config = dict(
    bias='none',
    qk_norm=False,
    experts_per_token=1,
)
Rows from block 10 of a small self-supervised image encoder, named by matrix and row number. Rows with one number belong to one neuron. Each number is 500 + 40 x the weight over its row's rms, rounded and kept within 0 to 999. All counts start at 0. Numbers have three digits each.
After each neuron's rows are labels from the 100 images, of 14848, where the neuron reaches its highest value: "top examples" is what is common among them. Only what is clearly more common there than usual is listed. The data: rosettes with rotational symmetry.
# fc1: MLP up (model.blocks.10.mlp.fc1.weight, 512x256), inputs 0-85
# fc2: MLP down (model.blocks.10.mlp.fc2.weight, 256x512, transposed), outputs 0-85

fc1.214:560475516541516516519389467507416536471512448452449524499495463497487527518477510510500473509441463523534538437504495537507575495577553521507509521483505502517515513459529572475580536462591490484445505466492487509526516445521545532488500461477469507519470483
fc2.214:535505492500523561526526490497564524472499478509497469420451546391528501462548517503542491488473483513549494501529504472487480576492410533507460528527439552513466460541447486582553615451452498493440542539498524465544531440515498468508578635450515461482541517
top examples: warm

fc1.338:516438520547496489523532531548501492526582552505467467502441519470471531453513491532474530525434521684476539399556550508532544457476498503483451508532533502524504552553511509504504509510478492459400491497502566440455473514496495510512513526441439578482486518
fc2.338:546499550508495522533509460504460488482401448454507523536563480507492521549512525509566496461541447318528428562460506456504480515513481511523522502450446483491571438472496478512530435475534526531603446525531508536488505517518521516487465479485525440480508488
top examples: warm; vivid

fc1.291:572475494550424490444504500496512473543574470536465533521503511439540468466450528538461521456465524507455504536473520505517462575523528495560485528478520525529455474533521523508492561510538497513503515540521549507435471477556474478465471422536468498475459520
fc2.291:444447553519576539487478573544519525513495558494482490484542477533490480473581491504510515507504481547544503497531503470523496415556462514445546524513545448515477493463518501519574452443496516475427510520469472462610503523502535522463460514434466549518536426
top examples: pastel

fc1.405:566470552527484495493465442456468517465530489534443473488492436499543534551452476533516456561417530555499570499411526519531468550552484510487542499500561497553514541361510471518518508473603538523479511518490462518493472478499523523543501472480557559502458518
fc2.405:483560517589520486471509543600536597502443516525478501481493584497488582551528558481561470534481516558489485519550545494482468494495490582459477614527443491483435514465523468471519517467493467514487501483556499509513485449494463517495471503430434456483422487
top examples: vivid; pastel

fc1.52:508495468463491441492499467483506495511492585470496516545486524439472523486470557487543515484402492498466482482493571511506503554441459545564543509513461512494527469464453527501611544524556544425524503593484538512543491529462422483480535530507522456498544482
fc2.52:519497464486466571496480548551549469508505437533514492473472499491452498523550518505491498494565560482544527479475495413486482445547495501450433496518480473484532483528457529514374491492426457649514508544443515524470491477519496550496525473521493495460476575
top examples: off centre

fc1.113:511502533509484542526426457542455569522518465519476529503500508543510481546542452540513485473508544495520525499532519511524405564534497526500542461527544494514527465418513539506560448421564429546502546458467513482502567461521575500499561436497510606539468526
fc2.113:468385550470521403498444475473464584521446512576460497510504512478493503484556507524504473500437473496513458471544526511525460463450489497503413478510528460536490502452542508467513515450519470475567487556504539425575514420536492506477542485480518552486522462
top examples: warm

fc1.157:505491505497467536468531589483510432492513458480478606470533609541568493505433522495477530534503505491422457565477591527455544498526493460544530527463450521495420530529516469501505565516543459522495492553489489537443475507512495477466409485479438472523468487
fc2.157:532473563498476442524484450507467501492473540502484489531486528535532504518552522495430482422449468583501476457543480538563488472483486530506510486484532509420497518542536483476511486460487491458501500507533537524467509526514473525517476463474521537519465414
top examples: warm; earthy

fc1.397:520321542520456497486480530481462436477539489542483521515529556475536620480434482525503482493516532517469533477465498528487506474511499508530482490527441473502468544458550472514494497464491582517498477477472508574490492529488472444503524501496481508518512545
fc2.397:516624507513550519497493446532562472473520492475478492487496434525455478496586498515476483473443508511520526487458507474497486519483480435499516556424493537503445488535465545470478516599516388497466505468565525521479514466496544537528501454482506478481542474
top examples: warm; dark

fc1.226:502443541523492507523447485587501522488537444633502485550517439493504574546503407533461453425468561532549554488521510495510455502503471546473500509462488464484409565514557525488508522451561484440484480461505541522536505500394552461467524499499524560508430440
fc2.226:461484572532570516511479590452500523487485471519456515473532547452458476464565524521462478422489495553481474508523496411530517516556473491499498538498551466537465473502533533524539557471495488504500507499443478461529493461473510516521574483516461508503418516
top examples: three-fold; dark

fc1.135:503473529504527469488476442534469456492533470530483491485441485476462506503531467554494482514505536578573480410512453575492513458587555537528570528476500592540467484504467457543534541499526530517583543457504534460484493478542478498483477477517423493474521409
fc2.135:515522396412378433525481426447495459508511439486589498530520467479489500504493473521502469475495489547503512526504542573511589530419479510491498480554486448469496489542489554441487516524532444490507549595528513456481464480500455459468494468508516551513484445
top examples: earthy; grey

fc1.251:533463450513453528453502523508507493532525489488485532405512500493493634457518528476499477455432509555475513486467582542474543534551484512448508527504469519512471658516524506431523560499519495475477515541444577506496488467434448476508465493574474543472506524
fc2.251:554531532468449454535489414470492487516454493517500528516444479507558521540571443553489462510504499404515512562502520532454474464403455522511489536542433444520498479525527458456479501474542501514587520497552538447527539432511524534503471498574539538530511545
top examples: mirrored; pastel

fc1.67:546475486523502425448514636457533484486504515539496473521499571496572481507469460527476534530519504571465549515504550506519523522539500501500484492552487472512534498486526458489540529460450523564556524515418485532466482512494482609461531525529499476542487555
fc2.67:480501515496511542483503495533503473549504473501509475497516488542513492451516539495520444525445464488500556507577483531520484473462471464487567429540470535466481526506458557530585404480498462465419434504526517549545532520494488424501504529473503503480573466
top examples: earthy

fc1.121:583547449516467487552449540534501473489584528483493513515446530451435580491484591461467462559478456571532410420398501487556535511496534488490522559485496511500506512505455550496488518535504574560532488553441523531524569471417537435460528465442473511456508529
fc2.121:464506480464521492500499443399459515500460511473555558534497468480484493471558494546544489510519528507474528492503483532476577561489573402540436442470469520494474494433473478533573454479557438556552520461552519484511499438482471590518508589545533485573627493
top examples: off centre; pastel

fc1.155:567504502599492548599492536522462510466525481487431515572508446479478514552518474443458512511508537546525490481426516473512558423568539533475492562495494514546493513510506479473462530483562442500485441490427443579423512459462520504528510440521471409499509494
fc2.155:536553444535481482508482546499502535488548485543464463487492502510440476540432462430444537520467499514535506515408497435525498497524523474464523538503512523546510520533562450458543534506534515560533549572466434574495503492462545455503485473520506423464442570
top examples: warm; earthy; three-fold

fc1.102:513451435478539411440484552553474486461514512463493503494529438501507559449458579479510440512455514547416473533507574562489475470496453465517544645478515484532459541479473523490603482480488495478527514530458533486515521569467475404422473512479499470510515439
fc2.102:475555489499523524502459540543547565504517461521513471476501564541455480478498513445492520568472442503538416464484466469547506514569492496450504503538472527467468464487531500435558499487454496514540551546495454557556495517478450513481418513449456468450482542
top examples: off centre

fc1.231:475502468511472522528467502538499553499518489525485530450465580518571473469467485545550499534514576524480470445486502528491560516470565481450535487492508583480461473519507455488447539511508533531539528502588499499465521440514464550518487426567491516580436543
fc2.231:561503502455470410519521487466465495511469513480506522503444485462587501542516500520336495397449513535418507550493525521466496574496524481581541485445467548457480517595486480550461503513518506542577522496499491448422495545512461501512501443491556497527431485
top examples: earthy

fc1.261:545550450507458523489503520514476543405524487496476578419493461527465490593546552448459474500543571498485466436512553473480490562551505488410530507516587540470551487466559439515473533529580497477470508559508493481493473561465494565536531497517467513442504464
fc2.261:608506485476451523499528528517530478491506535486500548560503544424560462518486477476518553477466526549496485542514528478569526557502494587510555563492494449459482480547525493482529496511438473423479560533510491470453512587500501470506427506429478521400429447
top examples: vivid; cool

fc1.202:472479532505421532516466382403480500460508414525499553511504472506514492457505562577540518519568443483491607486553491506506514475509521463474570468467496490460529482490452519559423490551485494448453482518584465497523471505519430576471510474549552590474534474
fc2.202:452503482472389457510443403389536514502527502511532509526527436479482496533539488522540505556540504520531558505503504429521485503515496477469474436573556435456597490449501452476538452553482481519502546565512491493505537589517476580464521426450589531470536474
top examples: off centre; pastel

fc1.10:554465520540461486426501475462528565526524510532432486537518453539451431534477517516451489392462501622508550441456548522572469521390524538501627580492534463523524462480546502532575518515481477449530557475490468464494489551538537485481463444522471516474474439
fc2.10:525529492460465456500532499520532498477603429463515551522576596533475490554435524479482481462519522469507465528491497480510538497461426477540515454470457492441564471590554493454471584574505526472498504498555483511456485565499535467492434532519446495475523534
top examples: grey

fc1.244:494531514507441492498424484526473543482506507531490473444508460463513532534525451451564543466472529501466577433441474509505527497524543490476495546509554483526531559446520477486382491552552526552474493539489487488423478531448559594568514515496466469498433514
fc2.244:446532507519521499521573519492549490481542479502528498494474600496500486561460524527587541515539523509535471480507465421601510513509494575506522498500502528502509440547546461519436492500437503435491479499510510488490509561498483492502375478473459438437445526
top examples: three-fold

fc1.468:459494443469520495443475482518448472463518525459481488492393447502537512476502481516523569475488502489466502483585443541497521470449503500487564519467441522516510543548546532509545501483521487480470594420575534466499465544506496515485557534480444547549503523
fc2.468:479537494519463483486510440544512470483485514470562501448510508519543480445521524505554489519496534488420516526617521578493464572439441513510532527437412486516437527508460529492418545518451479390509506437604522479469511506497440485497509551549461533574508445
top examples: three-fold

fc1.159:509477464504515448436528565457504506524487471512498476512516588504552540432452507530488504510553470604480546480472575510477529474498520507483503510565458506475522518487568453483518551560466560484521489539429514510450468518504514588454516559520524477512474556
fc2.159:548432542459495530513494442510483464550539537511493509509501461474491507487499548533533460492465512500529527449488510500513482490494506485533525441499517457456560503495413556543502382388510408503453440451493531590544504513507550429494514418487499507466589556
top examples: earthy; three-fold

fc1.287:499508439489511480408473449492462515504481529482499531493490514483528542514424544438448538497505501483477500515542500520469493584518565544547497533483466513471521521536551432454489560561506541529570520543492469473504505508479456582535515578497498491491498524
fc2.287:492499489577543545481522505515546489509501562508485486537463507471523530476542544523583484528514469552511502447502507566507487482468538503506543481531501449533545533448458591552543409414491443502454521483483541524515526455531487477574509443460469556492573493
top examples: earthy

fc1.307:533580499490447497536534491541478507430475473465513522441529436514478479569514513517540454526426545490493506520480519528555479521463454499485562548338437498525455529491450558513541482495479489535489482495483493535505496498437483487443436505570510563491468489
fc2.307:510560526578505497485514511523534508499467502481489502499446498519464494508613545489594470536508462514478528441515477474519462502494485495537501461496494482504511486547477523549509452464477429525488465460529500565470492479506497535480493446421509483533638573
top examples: cool

fc1.440:522448493519473434497519430491481527493501538505484418545495476493511594609498455547515549471475517508517557479468508538543451543414473535559565492509559442543547527409535543561507465518578508484525512472512525467529485482488489478495504461465519492523516420
fc2.440:472493554448547533558545548479512476502526452519499513485480541383527509414557475504469464459490537532506506546526479454522575490504443469456580516458502434484438544547439527467514495512437477451491534525440502420510502484483514497448594517479495544504511488
top examples: cool

fc1.176:504415554525477464542506445515516523494544453563458477464516489493508578513521512487507441479487489479501523401516546475487453511529458516448548555491495538479519487402487491520530568537499551472518507536482573547494440512452428553518467563494423465463533468
fc2.176:502500454454481466521459523459495507507473474564528543561504555503514461452481454494470445491443494555476474556491505535466505467448489497488408483556474463534499500518551551424449532472473536517524522565517519498516498415510456428501542485495560494466548557
top examples: mirrored; pastel

fc1.18:509494601546566527523468533513470565516505520512443443534470566484556472467539464423572461468492499495496528473562528553505522476486534610484479520497436498490403486479518489532543481439497522434494506438512454482537584450487558539497514598445440492466524523
fc2.18:574494498490415448496525509445502521507465492517462479596561463472513481527478502470498520528450466563500498480429529443533545559476561501490504530473521401501517496443557489473466551589513514500531520552469467517421514569449503509500477444492537481425467524
top examples: mirrored

fc1.272:533508536571490482486521457540476487492536436481390449548400486521538537502473520480514493528510447560525545405459465536536503492463526550516509618473495533541436518482499489502563524484448497489457511445589485530493522476534561460470470532500428495470464487
fc2.272:527504459496472512454507490443559501480552527510523510435466499347548508445530532504504471483533503504499522529495531519469594492471427556493519557485452483541502532519458518543450514501491495482483580524509519395530531472481487487526598526549458581512471455
top examples: warm

fc1.417:543509493485498517512504498460468483499537484524505415419476476533416473491500479472435517513521556497578549457476488443538541433503548504481429498521499583512513508550564455489394476540506513636470527469412477476445512482517507570540524536553512482414502505
fc2.417:471509539522607470496489583563497506479576555522491499529402596500523538443440433489501470497479520489456398455561492531508514487480493533580493508484538581496404491551494516462471498471497558415528460425510516451527488474516529446467465492436378510498537483
top examples: three-fold

fc1.455:540486507517472449483522519495452546501503512479432498480521514473528496528516475448448467430396455528412505464479521473473531625445523500522462500500526551486499541487544439466541593554570515483468494570486514477477488493484516519481469586425481489409502573
fc2.455:508470441504550496473446443512478570538451502533535490507491473533528464415519494556553536547544453448516511463553510555531529495511550539474366448541476542561541545426537527552515490471525530490454483503518532498592536436504442531487513533529508558482593512
top examples: pastel

fc1.289:553442493535443539557499522539493470519527547579531537451486515524490531555544532489444509482500530554505510472578450523515488475490462487406532476496420530510434559519468482393450517519504503541510488490482529476461553447441502539462566464551516527498375476
fc2.289:488514564515482484495521501489526542516557467542489477506499462500528516536495578539470525522507475499491564471575510508476457473458423483537457455508528493515511481441490543488618481547483467434448459498521499471527541486583500521431561527469507616462507499
top examples: warm

fc1.100:481480438496539486466489474508480462405509530436484518467505482499521526528440442535490507507501453492464530487546473508509546474538458490469549475508490511505448543499482511519516439466477536522496559512545519445447444484538477496432485537452453501549527493
fc2.100:499509463516543478540552474523483473473514505464574538542488571452531502452473466539574468529532507460473484496569510550507545499416495576573465513483523549498454499548460542537399477541441511412509501442561515447516492476478458471517500587512433499451560480
top examples: three-fold

fc1.209:476545569544513518504502519509528524459528543557484475497463525487451465535600508489472538521508591517484536442538507477446498476508488537449492465532561494526487505502478443470498471432489442454487497541462512502467539438459546500564510414446490499469507441
fc2.209:510454460434504511487472479540540503523498410460500518477554553494496491374465482507543496422498416481501476547549490536532515500534492573510442533493462444447458498539505525525508495448471521464463515492533512480517467498473449465528413542518452508467571598
top examples: grey

fc1.39:531570529525436464522496457514511536479481507508474518494507390528485448596565498462495467488465507514533476557527507503568459548467514489537531562436512522520509484547461525499508514530536466521515497489527492512512443499517503581480472453527477481543478413
fc2.39:524328514501516483514511453444455462546497499474525539539530492471550528470469504515496487515535472404503510506518531528443561464516539484490474447511471415474550557458531487471512465436587522505508516509522487470495517537486518450488517514509556499509553581
top examples: cool

fc1.208:494509437536400479517525536526445498437502397498498562529544552547495468595497544537475521524603501582541570479590549581539555463496489487426479476503560488512453456466503487512502462536488522527491561469443486501500527520504491522429487536558503509505468524
fc2.208:510498462496486544516459561508527478525535540589519482517427541518493468453425457510468518509434538470537515539440485473515458475506529493472518494516506455488472492561502490407431519471448469542454452571444542533473435512535524406511510485497529487409496588
top examples: off centre; pastel

fc1.481:501483507536473525490489499515517509520564474519440487520435517438551590491524570512531458474485551557479542477563568503475578490399506507479536558491516476481511592504448519459532510540545498470497531559453580460479548480399465475516548529443472539440515509
fc2.481:544469445547516482502539497535517536506429534504533514505474482510488495462479500522517514565528529428511504495511538553532503442463573497497481547567421540511447514429514467517546526452566541481454516473576502456584460456513496539488462496545469477554519443
top examples: pastel

fc1.34:494471526505516480518485459504496463555511430493525451469524459487560558489473520534484473446484562530512498472487477518554443522483479496572641543484529489498470541467485481542552444490573435469521513490520492480510497503473529501440477429580501508531532414
fc2.34:492485478504529558562522558472543375520524448472566506488495513414496451474483483537533451498474580516455503529482512516505549567452482444519459521515502493564431567503459513509430565515488526468444496508470456484518489459477475450505545537524463498531501595
top examples: grey

fc1.494:520496489546432590509517579522558484528552496589471458511469489465521474482515500442516461479522552511458507515466539489601448547483495527527466508475507444575459494553508501546436515410461499546493502540479513511463545440494506517484559487470466555538445522
fc2.494:546533483550544569521559555517548463524515558528456504521403482422486501460514487481444477481482507558489525455439492485441462523525479430485522515474495482524509462563485540537514505456494474511436489506481526531471504479497562461506537482469499492557452485
top examples: off centre; pastel

fc1.142:540532413493436455450450447515501424509530482525502503534518525481460457500476510484499484465449574544457445479495539537506462551509542478546455435476502598493441457535508468475419560538501530559571574535506488553433522473521495461525434479515506475497485547
fc2.142:519455460477384398493510529427466506480464525493549497574519474494518506592462502504412507464434464501454459504475523520547548581479542437574549423511443544446485491556557460525511464520492432537588511528508467477451494515517458461495465454556530458543432427
top examples: pastel

fc1.184:517532453512529478473492484509493522555520430525512461508465490503501446579470542473463499452502550553569469515508522480496489510482458570578480473483529573512507458576556474475455498493520495473484555489465524465441485531486498496511490564594466553446465495
fc2.184:526497448424402412476523466424469444529487486492559507551462480467556469530509503483457473434474467583466542465521547581550518528380501479558549480446477441513505499533493540550527499497493480470559548520487519446460477475505435493473500500500496530559506433
top examples: three-fold; pastel

fc1.36:516484458472489520527492395592481509445495475489490510470534343521461516503512567518539425472501524449569458532438472511548504481485502519491487597341465526539443557504513526535465526555538528444497494507572503482524532501468458494490438528526477494491500493
fc2.36:455437553494521574498481537517546449503570515523524493483474514511501470414464491511559511477466438487453550479536526501499522500518469515445499415479492392498488533539448544499486410369479403473392438490475496531531480553474545433470507471460461484535541580
top examples: dark

fc1.259:520431490512495487546402523511405475446519542596506537550478516527441542612498522536454481414433539532495508516530455511512535495541530553423578505507549463497424538542544453476527523412568533497542499486491522441474513520458457508405506473456470531501419492
fc2.259:505490542534541532487546544505552483551557506498448500455503511520504491482492500520448458473499459562512521397519429494534474520485470441495489454502484533530539454524496584502510609488388500527451444495509524470462565455466563514532515455504470515504536505
top examples: dark

fc1.316:462509520519493476440499522605520504488504478545463541453492566580465467502518463456508491524489480443557475509534536510530485487537484509504451489500395501504490499468575498485476473483521507555443504512512469514504443478542510497422439510509440508517481543
fc2.316:405591593544502536508501484505496568507447538410474484445512445547562512511508536522515494525552524530458514488543507524405493523528446509497458455489513525498499533478503506474507500452528533501469460483506519451528508487518500531481528524517524516546475477
top examples: grey

fc1.41:547500500477472480416491462542519516520529441468420547488493515533514474505507558448493544446455488489557527502455516437484481498467502593482530518473506462523475503510537483508616545506544461461446549536457524511485446492542522504474470553498480534395463586
fc2.41:505526550534431469494474516546524555522522494476459489472539522528552509575489498493445517418548562541521464530577505465477486470490436555497456478530473501504508468560509489422479537544476507501486516503512501434581504476491528470507521517466471586499423478
top examples: pastel; three-fold

fc1.507:498470554518511489515493478493503521533523511501462449524428520510474531540558429517505531524489527521509570448519512514527485535486484490518534503540500475515483504514516466512518450424462473502532503462523513477424466490499512529540535409443459466543534471
fc2.507:522487501468453475512503493535520501490489420507526482451552493502484478467467447490533520461404443487496512519501482535557560474450463533434488508442456420484484460501509541453578481491507518502492540538490504521568493428513468471500452516554487562458471531
top examples: warm

fc1.258:511546551565526561546530521533534555523524517487453516451433492524521517574454489513527526511465536507462486473481559510498450562466519513588453540520492541506460487549553481511521551475556579529487446509547517505501482437470540540484524459478498498477441553
fc2.258:478445494479466471495578487394477467495442520506582515517578525452533489527436515498453527444521483554486561509559509514533539547487489528532518500523451498473467491495491543546437508509476495446471531534460497486476456554455415484480472537594479505432455447
top examples: three-fold

fc1.48:543452552496533553563458546521492456498549523504468575487466469507467488497424583488552430483464515467421462526460530537521506452517489451504521529487543508538503513479443525554516549495516558465514459433473526497543551498505552501448519420450419483509495482
fc2.48:451459560490461494542490478458469541539518477568456527555548524552454500550438473503449480446493430528590476434483497479545474489512461447446477429542536536522578513514602516466464585543461513510507466494527502529508487462468521485490456548506454463495437450
top examples: off centre

fc1.248:550496522485564514489513477570489468459554447490454495438476561517544616474529645494508485474555489485525503531513535463455479448516452537571451600512445559534462600494456504531455467502466456489496521452416487551527487467487499502506507585484441464428525469
fc2.248:500539514441467522475447518518472421515543621489530502507408498451499509472455488499482510456443533482462453513480531556454529507506564489497603425443476455391499487580461574475495503483529506541569480558498511436432499512525512500452523378518510536509431496
top examples: warm

fc1.508:526416463515423487420479495515484490469536440427472521480509516447513488450524456428509438538503585519486486504449467514521453572533512502579493545463492488530503450454506466504544484503551502531520620493483497533492500468508561466444525477528461514550526492
fc2.508:513467549521472508466532465446488505481489519462415498504554455622495463519494562519452450441512461498524528520515469486473479520471502409478495522505528492547514519502584516497553558629542526503501466493543476442493486516486510482525525599481515502526518510
top examples: grey

fc1.410:535485504503408453533504474572457507479537500467484482514462514469552433532502532584549560502462503536465525486482471504508513487497464568556507442484497448514512504584472515521514420357508420498499531503470514578433519486482482456507471416515514514502506540
fc2.410:482486480597555520522509520488541489512438471505483548486517512530467519493538458429440463545544451530502463487513516447485506482507513482452444563574486528524491524469521494473504616620502574535509507523533503492554484483459481567515539541536490444511488519
top examples: vivid

fc1.296:505563486492538437410496510518563474566535496479485430471495504412455524467506562484547507483498492546480504434547516504513411519427496596534488577472537504544488531528495532559486508542501501493527504502428492461562506518509528564488481515464475548429509537
fc2.296:534510502414548414506519484493473480501493508454547499433510476391559507409525485513531516540470491442397483501467508489456528610541487497615485527444563519498502487539466479577450497476551493465550484457494505490533520517509492520525507474479530495538505494
top examples: vivid

fc1.459:546486503518468466466507506603494464413550465448473505506500474505584538500471461515458447468495496501478526469360516476477474525461459499531451492509476474496470521445494540550590537485518497571507519476517552578563464500463555470530562489484531463539477502
fc2.459:476509531529433427515530496455466501520448449550442484544554500500512517531536496515498473501439650497449513480473487485459465500443496458557491482541570487491513494465588490488450509563581510555519462552509505519504498462501521524519421480526542493418534506
top examples: off centre; grey

fc1.380:520478508484473513509490369524438477490465477459465502550534433510484591503527541464614513422567485466496499577488471477486497478469531511512452534450485510553482603462483568509474486529533521511508504506554498515498488495514461463512456467453491457446527485
fc2.380:471485566498504424465538493470516527564533575525434472515402475451525532452472532490458534562436542519492569483544486501467518434430495497484653468500484496436501520554496476441489515512514538463526504535546515474497507597542568511473533511502507511522504502
top examples: cool

fc1.51:480443445492543522519451535483479470456566488498481572516445493485495515517484460522494512483505542516422467397492563521535529513562529436462527505426574542507527500483491512553478589522564529473535552456540553469447483496499506513503482480513423461545531456
fc2.51:528555447501382419549466509447470541464543480518539456515532436583486513609505532541512487557496527554512503480473496546538514515411549452497489469514455468539499537468543469506487492563499436512546487500479473529448494517448485564481483406500525506484479490
top examples: warm

fc1.169:459431457508567479488426488490454505481579524538499494527511520451484518522463447493467440524528517523551438418435485490505518498598537489495587511497563490501545467431499503546465523494605587495546493532488582467401470522525512497526561450451440448504523464
fc2.169:508509424447426435474453470479463469503553454494530501509539528529442514600540502525531517461549526544537503481508473552513485508420531471555483507564494486534482490488506531506443543529498451540568568528525505482476457488458473539458508496502486500543462474
top examples: earthy; warm